Weights of a small spectrogram flow-matching model.
Training: muon at rate 0.0096, 5700 steps.
Data: 26041 training examples, 56.0 epochs.
Rows from block 4, named by matrix and row number. Rows with one number belong to one channel. Each number is 500 + 50 x the weight over its row's rms, rounded and kept within 0 to 999. All counts start at 0. Numbers have three digits each. After the name is the row's rms in percent of the matrix's.
# convs0: first 3x3 conv (model.mid.0.convs.0.weight, 192x192x3x3), inputs 72-83, a 3x3 kernel for each
# convs1: second 3x3 conv (model.mid.0.convs.1.weight, 192x192x3x3, transposed), outputs 72-83, a 3x3 kernel for each
convs0.57 094:568623557460482496509446464528452459495500517528640609524511537529461478401466437601599529559594543465459494525551473476534531461529532437466517522466523488453462517547478451436422571533543488567593594502558557514477473462486452443449493478479559468515500503473540575587477502518500489448519505465491488556538502534563549532
convs0.58 108:560468574438495568504533537527564601549507516458411403510507500460465499518483461486496530480541521542507439515567553482481533525500475485476512493442406559545546477504429509617591496501554504569528613585573471582534584516541451434497509464494496547539429454490518538531479554461539555585435448487500552550453477540482440446
convs0.59 102:569486490543486500534529508578525494545493515540486495457477484472489432544528459395463426398458453448457480482524491543529581492503539527484531541555533590546453444435512495490537459534500428401460443516504486475481576528545583506515499508489510492463562541498499470443622579492611564495557513532461530551477507495438472459
convs0.60 100:541452470532521497495509503486507471489441450554448494501552481439418449509502537596642495414513487602555484504527496495506508582514541538494568544507502556549468444574554530497494456460458460617471509574470581504494447389403491498541465484542471517664518512514448573435517482428468509474470555474568566578487419437487509439
convs0.61 097:488487487473458553443482527427475608473504522616585538545643517471463492480416410434318410496644501487537437466418504533520477519538504540515502517477511429441462516469382492519496534597545522541560584519527521448558472412450546489480501470466646539512579559570504541509472544550503485498467426451477458457465525476454474434
convs0.62 102:483447518492490473559498504563487556538599553597598602533566570490446511517460503580512538516546593518545477531532548518544493549528524517517508566539496524494524534574545474507520476507512531598586459472478457462454490566477471530525487529534503516537446477513495541568563568545490505395524524518547534553448472461463483467
convs0.63 094:530506557538535598494522625529601576488589619498511546502575457495570501515501580465448546488490483486497502465480483528487543559501539489446495531494496593529524531391438519466471472459497452443458527525512424463406553533528524537535504488513507528465496499407438418388382573452491568539464493482510476481501583541476508567
convs0.64 112:501478475509573468543499480512510494508490484521513503465561460482455499526625548470469470530569503500590523510498473464351434509570529506536547508522542503478473498502469463401459504431411505460510524458505515447519498488512469455480435442477531469545491476538500525561486446441469492507503509462531417448514556520504528433
convs0.65 103:505510495525521539491483522494476477502525504535552568473463478533587470502499534289263556354385363442491461498451459507560516524537550434468527503489446441467499517488425529520539488532490433453479460502468466459486518535516546549497497514469475524474534549525538526547452459467505583551517504492494507458532431450493520515
convs0.66 108:428497483450463516415495484546528579543528524561484559497505489477451465425452439484493504519474429448411493562545538541519502589520544443422492402484523493489488551563508465447474577561543520436493440403490567578528534584540539560534480527555291292415441474480511492536512525492535530464493525465504513507535493501504502507
convs0.67 088:461476432453529421493511526533473559475513480470607564497501545499493464507557492530502477510446482442513594448447476534410430518536480563575539449429494460494466477381434492543498546692618576445515522522543452543457507571569483483473523484487368470440507472501499501615447475438546505513470470465415645463504625490432467471
convs0.68 101:552594518587536500562524492491470508435510558504603523451534498456538501492518497492505505453507492510493512483527497500497479520489473443524520493534525487456463463538495493486552505545630428547440425543464388490429502483527470498504516547497444564439541618491570574483509385463529456489547436495463453456459475497500510536
convs0.69 095:586478531543457452475495532476557550388518512504534534526499454546556502484539541540480441447491524480433486574539511524498451481472409510473487469505526477521531487449507517496504536558538516567501540562449512581532489465482533506541510477510548428518589543513609584560586670622456499483507512372552456480547569544569605611
convs0.70 097:445478474475523452453494463490446587516529581480531516533499491506541534488493528499592587463522530478499531438476463509484513485502537517498544511429536474422548504464562492441444535422456486545508519620506496595540484452459511471464503516462527564416507534507476461423555424482649462554467426537524538490544540495448498515
convs0.71 107:539483485523506499496478476514560605565529500492447434486618519486440440504829590435356418524498501513530528478428453460507519461507543497509480505560510547556505523542527483469470507419488543469420539496488484477464485477481533515581481496503491449433461469464478504529492533503533508517463417435482484485432450481533511429
convs0.72 095:507509481508489449543579418558591600557474514534441460568500530511541503455411430405271432478415515496619557481557523517557476460458440482528511507481489510497519523529492513532498431528481594657522489519536475463445478485479476452466483452497530463611535488541478480470449539603473521437494498423439477498461446438510529435
convs0.73 095:518478463454539487472564505518418428507518499452441404446461443529526528524514493454421401518411531545556451508459481486471473515478467428396505558516499490504535445316434451463435521593562447406422537659520436595501419467438514564501488483544514614513454475444532502530411410471419479463484564547557757545504540509499534482
convs0.74 117:513510481534546567522528565554560620538559560452436411506438490503537489491492507552461533458449451493496482503465514470459507483478451501506494498502494526516544408426393493558508543576593537484490498533451398494464486504469578560497501501488496582546527561508479509488468536580498492511433467510469520535467425475490503529
convs0.75 105:496446500471485497510503506516447468474581527551569550574377382522343467485578497505414519457231408497561519522456432520486542558661576494452487456499548543513578516542468530520524493529495505450454505502494520545521504487510495475470505482516522452489472455490514515527443472464487513530471464464497401409546553473510427511
convs0.76 101:452523442540494514458454478494524476506525526511536508524423438515525500522442499446711526442311401517461480519473479494450498488421443528472474532510472477445469474452432494524562517434444523471527489459497544516473531543545510468479474472454507528471539473556477497607501467520496495447542444449508506517536466518523470459
convs0.77 095:479449529481431526544410546551494657482489615494456376482500487516452481465487463542509413520493529464491463504502566553511532502560541545503393555452302492485431583551456519558446456492462503532467471451445482504463405552611413481591499508505503590490486526533511458548544468557455530528405466591525575520521530549524514441
convs0.78 097:487477520452470490528436539584524529576579462461518524433554545598438459472521424396621476503538501559518486500452470427491556446512502618556554538492514443476439473525445515542541512590598555542615553493504540562433496450435454461474445465554433456430446476453551582626559499473523533470521543609439362398441463497526502528
convs0.79 094:532443491505504525461453565517579537478460473531551460490468564473528524416538469570838439610541533447474567486533598488479481523512512469480483522526506483445449574575454506512461478567502453501624504496549450446468489497493448450431463476422438421359437445422416417454474486562462476456443520414505410553486465436495546595
convs0.80 097:516533449555495504548540550520470573469433541497566478513518502508458498482508476515631523487472431549598512497534514459477481506542565413463534478506500467448449414451485508489443429408478447463438438418521521441477474485475472568572507507523468478581474507576514553582511501445520535458389461343519552589442511533454474479
convs0.81 100:487540513523559577509521501500516504520511536544530574518539463461463497501544449436434437487475499485490470544503542538544539458450456529540527490531550480467481567623569573553496495510572448527473504498492545474463499473448480442419494468454518547556524469443523545473537510458507490510489492549449436404414482460447541492
convs0.82 104:487391452539493506551510472511473466471506524468461527536504507578689578509753479524508589453304485494511480502502466510591485521535519464441466454417458486440511507528536501554421451450480476446524513408453478418507452447518508507549481490492499488469503466536478456500430542557520569513464479461522537517484464469482437461
convs0.83 109:539518489472504482447465469588503521580454496544435511491514452485487444509547498458428485359382348572596546511470460494524507530520498476437453465487498531520533527609549492508506521517446478503501480430454573526555439413422476460494504485483508513572422471492464476502499486499477468500426513498492520499547569578522475467
convs0.84 102:542517538524555503556526457459604553525515521573574619458444393514530502482520502480501423546567447570576491548533583521510514501514484528525534508519494542547512545582528485540528419438374430561553459454476512503442490496426534550540453445490587608517511522504486508511526601573601539504507494445499607564441457436478506476
convs0.85 100:458401486454433526492444546538455546578490552547508548440480445506434501419506547480554527451516361454462556443537561468563459554562548490429454416448564560484616436522468427412484473356405455399431488430465591461497471505575543551626474492504429388345537419425584452471510299596494446581462490516459524556510561564462450518
convs0.86 093:558498574459496509526534587553546508526485493480537461550437547495573495520520483428364544370312478516582502474531521502421531525493520489512510376468521480553542449541515473460495496542540504442514587547502460462510498462439510471483536536487482422489502483528499510574497690386559489506540473559483325399588462503538566524
convs0.87 097:481527474513556485497565499531616554519498421554563573533471433533468542493491521474434478606531587560558506544473485484499468488525522434431403518605655508516492496385491446433499491531545586487487586583533594741551418417410540535442538508504541486417452500530517570556486585473597603601535458449538548534596596489414430418
convs0.88 102:490548556459469527494584562479479486528509465568569598510516568563481482497458505461437499520454478491440495528517545451487510451480513539533454436481494508523563586640551460504508514472515525521497458489484424480507518529580474550575532572545584559542457479478474475487466471469506554512545595491450481523459579537511465520
convs0.89 100:509525480538535544559538556519541543493568554521519545491520543541487509495537464468450467498539504459464394510468500529515464480515476523560533516507489520557511508555554550600604395431469429411491470483484477493396545514480442411441456430391507507547505509540520566609513536508496551473483503404554661557510527522460506538
convs0.90 099:518535551492520490488489471569503504519506467499515428509484449483411475469533530517557491498562503402454502526539460546558493519513497474576523470574645530531494510554519590501484477470470534495541533512482392535528473495480616516495489480471496547546654508512581503510506458488475546503442505478536526574543414448543501494
convs0.91 093:417449506430380524419438574431545616436502548477449493437509468423477491446531484445461502484495487446453413464499499480496534511543520533532510535490520567441472439413455525510498555480455540415478510490510590581586452426482485448450491511512591594477551543497390602479433530554462529542418418478516546533480546552436500499
convs0.92 098:433372412446476446510588540493566544510553557503467428458424538510568493578497537452454514539543473502487517495523519448506454539546576448427530519490520489508555508515458534564424549489416487484519413523549519540555454453544438508512494501541583491630576531510503592526454460445434536562533598622581627567545524525505538534
convs0.93 096:414436444384446484448464480449480418441444446465524500478485492535436372442427501441515406569616461578548387571432453422464523485560446502416430513474404509523451437416459486492544404453451493447475433488478457431536534543559516555588489453422453482491394471522551497579444413342465485508511485438508425463418454540455576522
convs0.94 097:476476461487530536474497515467464434476512541493552547481506545413477535446482468423436376438499563551562526543563565480430464537558611485528558506470458474538493560543581501476462528511480582522545490489507464432451582558541518497481426492486505451414539541530502495459458492532480465430458481475497378390547590590494472472
convs0.95 103:485445514503551505518570427523551553475562605510446537438464462542522491554635592606452422501540602528558503522469489496484526485441494512562487490533493521593509518449536530522474501551451504516488484477457478488514481469454528517488499503518533562531517490613503365523581526455568547487539556494547530496514488526496541502
convs0.96 098:452440594506513593457471516491496481523523558486531433506528505501385501486443422504633466555399511514468488461448529456451551525501492567496466472431423539496477554566548531487476533501453530511498506446452510433503534545494458467415445474426576523568564506489481471512568472480462455533504484463461494473531575572512600413
convs0.97 099:608562574563537465522532562402465470468517437512495431545575509521513499552538537432446389548581521468479474497458465514530504531534497556567537450494444438543509470534555570586536573572542549638578501486513450442455542636507544569504566515487538530530514476562526490520518575481534549508500608522510613544559552515583555579
convs0.98 100:462568468544580495561562496483465448494499462504514510472438444456400416471489487545511482529529437505579524512448454482444428474506446482489518427412495491462488468525515509496470493518489354484472407444419500493373438447430451459427538524484392369451472461454438486476462433474490409467493495465432442523460472480524505496
convs0.99 095:542506518477483455410428531533595542428495487463453492490525490479434554493509510452322691422376441391435561460443446470425467484447439490507418575563525541510538374431369529545514522529551472425463521485523476535538418436519476482503461445479382449506498518545437489489530517464496516487483465480527546538503492431509542551
convs0.100 099:439479486519463481471431404486496454463556516517588468489371372487509531495610579402507424513520521485463513562542535454527479496500481482477464453509513501530550583520495518513489549554548501576504469488501399384403496520545512538487453475458569492499509567543533573580527537492468503458485508476478472457527594568480450444
convs0.101 104:507484528537502518501524533500550597490509489468521509452434450499447447477495467420437449431476456517522493526541523487516482552530532464441468495476499546536556449444529439485527408398414553498496532533485553592485577562543471488481452464472591564484562502474562471478498502453484529438451528447504503531564557596526502527
convs0.102 098:480417441494514486471519409530484456440473504514536519478466479526499546465525502492482465469424534398414396491511531457498475513484493464482456466516545500565504510459458547542509420366412451488486468472463503518505514473490442416427484489506558517542474454479548532536497536494514542473450479443474496515446510470505535566
convs0.103 097:552603604475542638525479525530569555426495536446509467548344431411489547520517577296307331363404421485600487506503503473475503507586577420496523474505460493541489613511533486463499467479496515436504441571528510575502473485507555532479451461467445446502512504545473493599500492507439510492528563504505501496512499493452483469
convs0.104 103:540489527503480552501490526434453450505564545543508522466429526486516422345417463589652502418505477524449490432422402495458518538454500553489490499468529493473530534484480533562564453416489547491494542536531427375466499543510438503501445484478498453522465456518534483507387452452462471534430437495531436481490528478462472473
convs0.105 108:415358473484489491509521489498551505433360411516485503464317443490517498511944533536677481492518507439462478524659569531510497491468470489440480498484511510479493512514523505422478519536522506369483505508479482436452453389392460457445509510556540504516518486562508496532491519493456521513498480511475372431477504466503459485
convs0.106 093:537518483465515518542535495479569519436520479415448446526586541518536518430578520378369417497619581503543481479460436506550572496508510554564560523492517501488488502637564596560511537604581511493489406509474450489474494522448480451436478487491456436467414434448564573509488546533538466470512455578473297374475484524487543548
convs0.107 093:513547510539555507634572500483460419519547516490575528538557548520536558517559509431505578465367416489569558512487458482527571531591562546484584504478590486508476500418438550559523640627637466446460488538479489477485557539500515501531430442512556535439564546530527522503439514422486544533453546529604699507551616561472499494
convs0.108 093:536494483513587537499516500495497493425369426510552506466452434468438431461547494572573520450481547526554513427473533540478442466536515411457507578474438474506493467449491544480488519586585500461505467528507520522549507537581521503465508506498497579539531585476501486549467499511495552529509490429565714587472481450520599551
convs0.109 100:540436525517511587545490576529509504560545536503501474454514517496469414476434358525547655515503363446545540452503501546525490525518515460460475487530564512484474584538465576509488514624505463455447431523502447532460495495443496564549506531544530525521518528504527584535519468497499516519485519516519510523523477460501524542
convs0.110 100:523542528573525418555568545518523516582495509526573468457512473494520519506450401494509559413539590681484434543535467429523519534512455588540382339530539602551485503543498493404422491459515510432463490498500409456466528498436496527596470440466502570553435523576511548515490482530476539521550532405489562557586579561469483472
convs0.111 103:536534517492487492486512517505491484503504523481515483544570550435480453415476432501672437458441426521577392513504516464405464573618542511509443486482506521460511498461498494520501471462490518452446486460517469471462524565498404419438502518502539589507512485518528496515462468489497528501472549473462524510586602516432377384
convs0.112 094:515468486460441473464559528471400399513505435539576597491533486499484471480531559501460403509608493492412458505528485417512506508507489537548550430551607479430503481484473569602515490547413491470475542516411588609535515529519436461471508488553483561502422537567478417483534500490553484458555543582449595571482603545478506522
convs0.113 103:432549559487520483579598565465425571460498573433415434476532493550405429505508518449572558503478518562508462465460488442492556503510512456491505481548553472458494542671577461515469573592582404476399469482495466471488510505562505506494487492500479502515453461446432454429441442601498430488551481455432433481462507498468467421
convs0.114 107:486488506468475512525513516494402471505503492440365408489559491515496500466397440444407432427462472535574497478416432476425455500468485538507532507535547464441452454446476509422499492504495549476441487452455515517525516496541510483486569592546528458536483461561495499563455484456501485541476514514449364468511463482511485477
convs0.115 096:467510473472493483493520460501304475553395516528542477463434409487568452588541488509145466494468436441518495454475454530515487445492445509522513492500494464505432472536480475560537450586622433538491460545472456421439457476498482469521514473516429467449520499473504469516504513447478430535445407604448431423501477477468515484
convs0.116 095:554485544510457497556466523609433475529490471527527545455501541587535476497566548569395471461591568466539538478492493535467478457530508558542476492527589564461598477586555426484482476517484500467460514516483434470476458524540526473436433485522582583497518466475555513456526487635546479520577473390462472415543453527509454482
convs0.117 119:517482522487473525507396506506443441446476507462486513499482476497508519517487469613577235516428562522497440510483490515491516498496501465454517464493501473480446515473547519522510550501463451413512491385514524436526491475573581514477507486477426460459478479480474458437456452474458423489478407492536459522491510492550478541
convs1.57 097:512442455536506415550481488489475484476397458452470481533495471529507496509545540521447506487528491517466537400431432428405386479460454451530568495492437480564555458512468445450487473423404452578456474507498478501473575503540500541511507490486505434437616555566500553478498534497493521476498583536408422445511455510512403471
convs1.58 107:485473464548527459500430469520477491470395428501458447510476474490479513553514510526520527539517612471467479548504542553573551580575581496536510452530588518486472458470510509580570483443492440473506456535484571552564416494517406462434436427456461515451457509469459497479442454464479506523511502450515458498563483531453423444
convs1.59 107:415487516467523575454448564467443474543482478534532532466457488484464512445456479486484452492475469455471436496482503501539497441439354520528537410462460447551501441440494561508579520477495341332405413439523469522597476523534487521499415463473393506474467505501411534503496516460577524480494459545490520514457469491399378453
convs1.60 092:531522498507538517461529454560524507583504447538454491509479452559552568467328391503578423471504562452454479498500459514545524494429548533437432570535511470438479530625532577517477504430515512650484464536467424442539551575651453475439492682526550428436521474558430485432477507490478520568545556492503483530523512516490487486
convs1.61 099:527552538435512454522549498552517496552526533487587505476438493489572557437374404524522512506543511522503467497502528474505496538530482565502446515544463454486438517530535564501539551516554504512474474530422477599564494537502451447475461414413432446522492546525545501481580528531467464479480422556412446484455561541448462454
convs1.62 107:513453509486473520568575578571532494522494499551562543500541527483495521538535562479472476529530524478477457480541530532587574473431477549508517550502503488417487433381438543545580545548523409449482458458481567518595493504499445479501495562531526553495511607550559566500520487533567534515528513497496503465555523492470474525
convs1.63 093:537469453452353450547463469530468523495489518470468518529502506477468437457501484583565508436480486545491525609599605461498467467522476410453458467412402499488536421416436486492481451477560430557503504513473463522492504510555452484509533475475409412482457478553423381465449541545464462442500485518467405468484428422498452435
convs1.64 128:543423426476496520421466523448576504491381508512563488491503516483456501467711499508471515485573530497507505514487488513511523493519444473537475470489482518504477493632560530579468544556566460479508536556485467453489486561533509558516507569523542506546538477466472566528442497473479506523502571510498446492513520558506559496
convs1.65 125:581490432517502458598521496473429394397440536416486513491488475546550535456407456430441477427453390475446464372409397384401342584518459420524444448490412457488474556641655581478520544564519414438503499501510603597607446565610490482454539481483555550500568549514539536489498497475496494506472529571478486472482482457480549515
convs1.66 102:479474505496549537541495554504480475486529577422444465470540533462559522470496476478493482475442452535508507415414429458427486511464503597516466422349399523501524451376429435445496473451457500529464500517488590522431419398381370305415363386419455498496480562532475566550528536484500495497490517499523509623551536571514492468
convs1.67 109:514568514585634543449439406467447493540470515502487529522442512515527492538578501548577407460479492449552495570619528526508531480529539467524539496538582593599495455399487476440497474483490467500527482551448501449427471466487562517484546580556454538506564606475402611517503453446507476516510476460495511484462462489548519485
convs1.68 104:479368483506432475445446446510508433554564555503441464494455504497487517454517510564536499484534473481508472490447488498479475493481455453506432506539498576573514475494394493474493452477513574466558526495590424492482435495442481517501475458440497462497477450463507480408424438501427456520397411444569576563544492545569542542
convs1.69 102:523527401521492409552536531502536466626573510526472533433376461454509521480580470553499462497490460453450473403484462487547496515570485515486523489494487558531509454456581521451514496516425485517404498507473487492519423386489551508486528498512460442499493509498452488518575525507440490456348467432468508485562524468537521564
convs1.70 090:456458490506439477522517536525454455528533549533572523552532538534533544519464508474490560548535489532503513472465472474512549476504554508571603499561602494504572526523497518632523457492454510599544497574500500578539504493543490495553557521522528404480586401504565429512535439577518512533477466454579545548584525562484485491
convs1.71 092:394452496505438441483497449513418494535525479494434431538683486342332406583669521559530512471421522425425526518471479517545448494417476430479481477467495601566532524436479532502478422441491455478456435484523477484472488561512461434504610592608510525476537461489519479479503496484454447468488520472600601554488505545542511542
convs1.72 106:522589498536585467536532382484513436520531442526443489599517440515616484483526480517479537473524492503530551607616554509484496526504482516521517496376435509475506544530446507506470562487432448578513529595575478443434550581594504545534566453471516458455439388469510612557526483514430447522503549562519447446515543525517587516
convs1.73 109:427473491469432431547539505468507496485460445545489542478412479546536529487477470473612479507473535458532391539493507515577541487513515526498524526501450612550516500401493483500494531471508408422448443449511468392449458412471534538538483522455498581516469419485501599475522559508566482511546521603462507507503520477475485442
convs1.74 089:415466482566516450507452433569488561514445497497385448537528573548556518506494518517479489542579581538552553538518528479470492533569497479503455506584531468452442530465506444389529567470522484476465454520538497531493430487467507493437510502511462510508486484455454494487417467523519533566440464551519482458523435487550483509
convs1.75 131:533491510526449508465434490525492541449596500439393481429486475318232405478450446504446512474460485512503549484557476473560511399280498470425442514546461476477477503582553527450517498519478525481560506572465546537487533393501561577537559747551507471521522529518463445433515511540432430510537535531534516491485506520538481479
convs1.76 112:432479533493594516498480490503517518510564454457468515427363461516503517431362493466526502459433432563577567473436465492485517575488608485470455512450470466463493516698522515494480472457477542450496526498514513483549505467457548441521490502515547424477520553499471554487521501464499517488486469455514544473513518498394454441
convs1.77 092:474599460529544501488531476539581453434486494432515564519556513489572514528549421467491496450526463521524462431438456462456391457472488520528585513510369532539425516483416526475512525473521584497416489497512497455475431451459449541550428483480570534464561553540561478528486540523451467375501534508501511476501500478467448447
convs1.78 107:487552599526540506633560533528535567460457514565585591489594512533473520494493524571564497450451491540524541544450522480516499447470464488566519531505445514454402535599542557566550524545590493554513487514497458543542482477470531504473503396477502490483503482500475433492524488593489425445513528504606629544557567514584523533
convs1.79 103:385499520478531474488559433398487426453509474374460485522632456502526470504526501496562531503448461428471442567533551548528490500522527399452440507500488512506543520575478539535548539430459584525446471527524441488492576408404550549495511493485468447427503476483502502431495506482451500510397502407513535592523537475565619528
convs1.80 090:544516464496481455518527515465463537440537506463544505515518561451490501457508529596619581496549514564522561520524549411445538529503548460494454449378422528418539452470506449514471421475502488452412528574504484535491463476452497483530464486549469412493544482481523504547464503496454498472493516468538589568473507439429466418
convs1.81 097:540532431550571505510572599439393465505461401474464482497520507451488526505488500523540504426450428482544514432429455553553559562527497488529537384434422454457428531472493568570509579530501426387457533550566537452480438458440477515507533476470535527519506422430551499468475525501503506485537482413522581616510545564533535576
convs1.82 108:495416428525475428542622564493528510516443462510583490458532511529542601571670585513487481500462466494376448479438400453608632519458439459480480504525542515485478482523461531513562499463514519586550598609540482500482512502510505513553471467438540545526535461461542460432488514508509524520546639558500533493554462544466484484
convs1.83 125:528496443508500485563555502544529544509454444463457451538508492458506527531498504552517502491449451487483505361401480438472418480492432505586506457512499422477489424443455458502526509520460425452441392404454353367458469572467509537501516563523524544522489592579505565501501464469579524547515508494402391431464448463404424516
convs1.84 107:522441424551556499535514390521511505431442433525486488455429408529532461523486481547491533522501498470466476415384369471471434440400402423401529461458477552511490570408397552520480608531565390350450533448511538537506532554557485538520458519550495531522512545539553557448541480497506519457451501517443488426484482465463489418
convs1.85 089:483514443473490395558621527502403508437503453513493500468524496470435444478490429506572478568541433532521465468490414451564576517493570446514552456552568592534459456580430496534485446500563529514479487465469468460578518438466503472509487494458583582522585572463523544553425439462516540503467555510511488477483461461546470424
convs1.86 110:443400503526572548552456520589518560543505550471519468462486512482602542480495537400220418508602509475510528467445491458478509529573594527556549485468529545571525455399480429502489508563491505594482507518516423509455524587584537551488532491460433383431523508526560506535433554435468507518588524474537451526513509544513503514
convs1.87 080:480503464404420501470460535421497529472475508437465520517467502545499521500429499455429446491514512452505460562498567496376491518492590471457462470468573486457475522460554459417494475488534428427538470423515563470459529542556586612510501553508508435490464456454530517479491561525506536500483497490416435479509489511496422458
convs1.88 103:530551431398442492551566545516531486501519486459415554443421471440467501467446529543546480465496518533534522524496536478581507433475481442527495499469409521483395559699544487436479540492513545452493504547453496538483518491442527533525503510518496487481509588549508538592535509480484457437454527471474514494483522487472448468
convs1.89 092:503461442507490486528434472550454428458466475494463501525515458461481425491525500471497549481528512560548538401406421511489486566522501491561575444495480459494416586543508544520507475530472519419476565521531615592611516526493464553497424458432557546492556519513468538456442457544524488489553493497465462432482487520591566542
convs1.90 101:520501526552492566379457527498460554497537461440488467456522510534501523476463484458549509475499524537458447419431511512507363545468427494490525340518561534559531528591486559570504487495476475509462565515454559560451497487465528520453405505580414517526498549485518523494569467581498399355530516488521481457497454453498469485
convs1.91 103:448532511493518508537578568547584534467500503443446473513480504533524549512498518492486478534511499489441432554530575482488521554523535438541488448563605441524560517505521482511542557580597457456524433459549437430474587532565536476532491462564550579574584552586555596642565540502585562541534555573530503473466451507506494501
convs1.92 103:564565483472447484486517471506449462516449482484428581529459527527490533549412500541457441580531535495496468579565562522603574462494483500470466479415452543527463544524429543520479536438432542513562500524533542515533485467423539580504624543512527583497541502496526608485486528556464470486516558456602531529494553512498527435
convs1.93 096:515553586454575532502520509441499502504473521535523503532480543441520496537453476537522537580503496486544469570520568444453424533573496462479483530530447520534488514528512458458516532506499538511473527487449524538478548533531553507458480443516494509448490529503555575560477533395558601541581615529474481504510505550497454486
convs1.94 084:458426397442496471490514495410411468520515556598500497497463520503578464461445499461436487447453499584589613452463547513481462538552530485465458498482437424460532473454391480492462453455488445502458424512464496496459563508530457495493516591562478475474523517563482476452473513514454538504478514450460488502558559496571518504
convs1.95 101:616547530493589497406461514519564462490512488475463541452457476571555525479463465470438512468480481498561442494510573524518536471535458527520499514461521466569530507489552450499455436493480451471490494466544593607541569442480525442425564531571460479505513441445534490456472567479498501443463499346524506491501497444478541472
convs1.96 111:520557507459509508508448503575516518544503535483573534550574487479441426500512521408516469483475476533533547433489510499525457440487505519457480456468522538459507478479417528551549505538465499534494467496515360372381524515441496449466470578583451501534596604459570567511526481553506479529491486496432477435444476495504483486
convs1.97 109:457442442560455437509539535496476553515494512536605539535469524484537501542497521497438459466459504509491486473511521522510538495468489565623596469580482420551460526332380504558502448549553462454421542554521426448441429462419434467451528533485529564488520560516548537507456487515461562534475507503545614525520481447476491482
convs1.98 089:492471488486460518545478557487516493504485475538492517533509526529547507483480480491433532452563466590579618599601561548547533480538521508495489484560637561535552450413487475477540495503501458505463413461489517545577484421448511465502499495503542515504519589473457520492448443496539513459521592555548530557565585615511598602
convs1.99 099:536574540466515497451348503524542496560480472480444487427454467556533514520547495477564494470500514544595612490490496541527519510497507531465492561563578409470529511576528488471462565580497501437442526582531468472458575750669546496508532541469498530555465592567560502438544507488570579512504491453476487531506592589515499430
convs1.100 083:460505471478458449549577599451470463522532461465483436670600557562573544478449438507507520486431429462486468489511515533428412542479433485557568448556539520577598533526544498464550519491442419479477532555533525525589539529558532555580494475543451512478495496471454523468489434450575493477650457509576631581482571520504568517
convs1.101 105:553459436506512443569514525625570531611510504553488535542511532526498565487466490465472483542518481486509475469478497487539512495539542583509511573474481563500574532539533522483478507486457532464517541452507518427496478472472463512539449489506512513527468491454565542512515445514519496470588533514489498458435444419515525531
convs1.102 096:489499488492519549539511527520574514503514483536450486549499565546581563480548566500457494433457477511448455488530541529581516434505494576582452476435503553587582446397481508449457465443418449490497435480567450413593537544517517542549481442438510488428500492454490545485501446420572556506502530485510480509502479585455461520
convs1.103 091:496536508499503449543564523552587507461460491449497510422463534456486552520538565475370447506611447519586453396359507378460553520464556570528476489455522491480525519440571536506530473491500483465450506499484408457441503549466550529498570478455539497536525549577531505550600487602549484581518574510412470486493548533545560558
convs1.104 090:489405457476446500427484543434421432481509496548501489480395427409401375466506502538527529518480484521448455503464461513512502534504473420495455445511502474490464542612681526605562484482465496439506500463496493524517481415427446461491562557547548562547501511523506488525586720617523521485556547563511458449521517478551572557
convs1.105 132:501598535545493505518459547506493547475469500464563468552787590504654484439489497556480503499470490489521519528524539479489451512497443480472506474435446474511517530623548550525593568509465523531517519537501557536524485479486423491449534535522501468528541571503494522499500599533502523514485501506479546525522511453512524449
convs1.106 107:465516524475530516535513451513579485489565508429503434640723517449435497424442464467364444492482541455436543501487498435556462506460428470443529437452489438424474510516516421463546475478482520629510552553551510500518565552521529472521433435515414399466519517636454401517539526422454498523475471484458438491529507479424402479
convs1.107 088:495493529480536525468491447527534527491419500510512576491397493550434478438440466480554536523493540477484435475469355490415449534554537527441517464416441531536566493443485487476547482451430494485541460538544482512472515453536446442454509456424512551548517515551502558485448570490446474462386470431533635613489497521539577502
convs1.108 097:416393470504435442503512511484511591551526563530472499471521495528546540519515474416444428626557589442451496478585486463494482489461484549506520591508505440524494462377395440486422508494504569543540470536509515542551503437444512512560545528547539548414550506549417505467544507498492493506555578539441478505466471482488507485
convs1.109 087:494465463578532439489426503584534549485533568449486516487575569447457512520585521539464502576541518478510533395448472482515567560510488479488407473526584504546622571564569538499510495470475488482539580589503481499474542519441489459413501478445507450515493524470473515504518499575474511529538568519506535559532527474485477440
convs1.110 106:536592517404434513479509577543582503490533469433478513521548504504508559453531495622543367421487586519466451575547481407466522538475486369471489510524541567501408415447532548506506456550502526478501481524551435564595469490492563516567436451495572563467460505545403531548514466416484467600506440559424510469519572594499499435
convs1.111 105:537577547472479462494535592470409521509497475500449504527462495522454479486501506421453397574428483536553578502571482542427442562516561492504461508484427514488509582498466551564567487533482526554487493501493524521500482467511553513528489502504596545489551564559535536465501550545426449521472496480417474448547544483469466413
convs1.112 094:546556577501499448497509479559497338452472513473456538481450537494509528486522494493492500559602520526522503469543512475551553466510491467454484541571510594624576528523461493527500435421409517528469454532503439474476509515578537481504508522554484508495431567491492523476466470507451444386513550510506492445545522474508518479
convs1.113 094:433432609484470628548537668558507488482446456550540473501479476483493597518458511468465498493490523466403496496420438561478460515523604554492513441498561408448581464593495493591565528495570456534544551537465515491465588557550485478522484487490565546557492558505452435522477512460494569583465509525429417454489519531444483486
convs1.114 115:529539457519574516527477551504505514477466562502583516445457437506548544283194359504485490515482476475458523590567595501497454535527497419469507432423493492502520497673541529438533497581553526567481557618496519490477521681563492536554439340342506527508508501495543516495483459463529552537483439520523501543507562524509442519
convs1.115 114:521472510552579539504445488568463565518476538509560479502423530580600522546608532454412473530554501509500556487555489456443446503582579481435457528571541455529509392445504522455490443467480522586553517530482469475520527528516507524520534504511388362420470456530476445516478540522509506482551454540525444496514568564455444461
convs1.116 095:562575502548473522495418487456484570507551409447568407467503525529438487585589478509446519531537491508545485536522565475493454505553549447540554508463664481490541548489425514536481425510412541521400553491503479491560508485448507534461468576488390459551492458499399498482479476493509536553487546589462457488536495498545546498
convs1.117 101:444581421596555477485517469481512473472574478491568499448516509497474489500469528506502502494522518489484520590507518560586554515527502456485528459437534445435514510446484418513517404452462521618506473635573582545492544434409497542502472463426398400462437446442372430489431471506478435545403444476488501428485486476482426489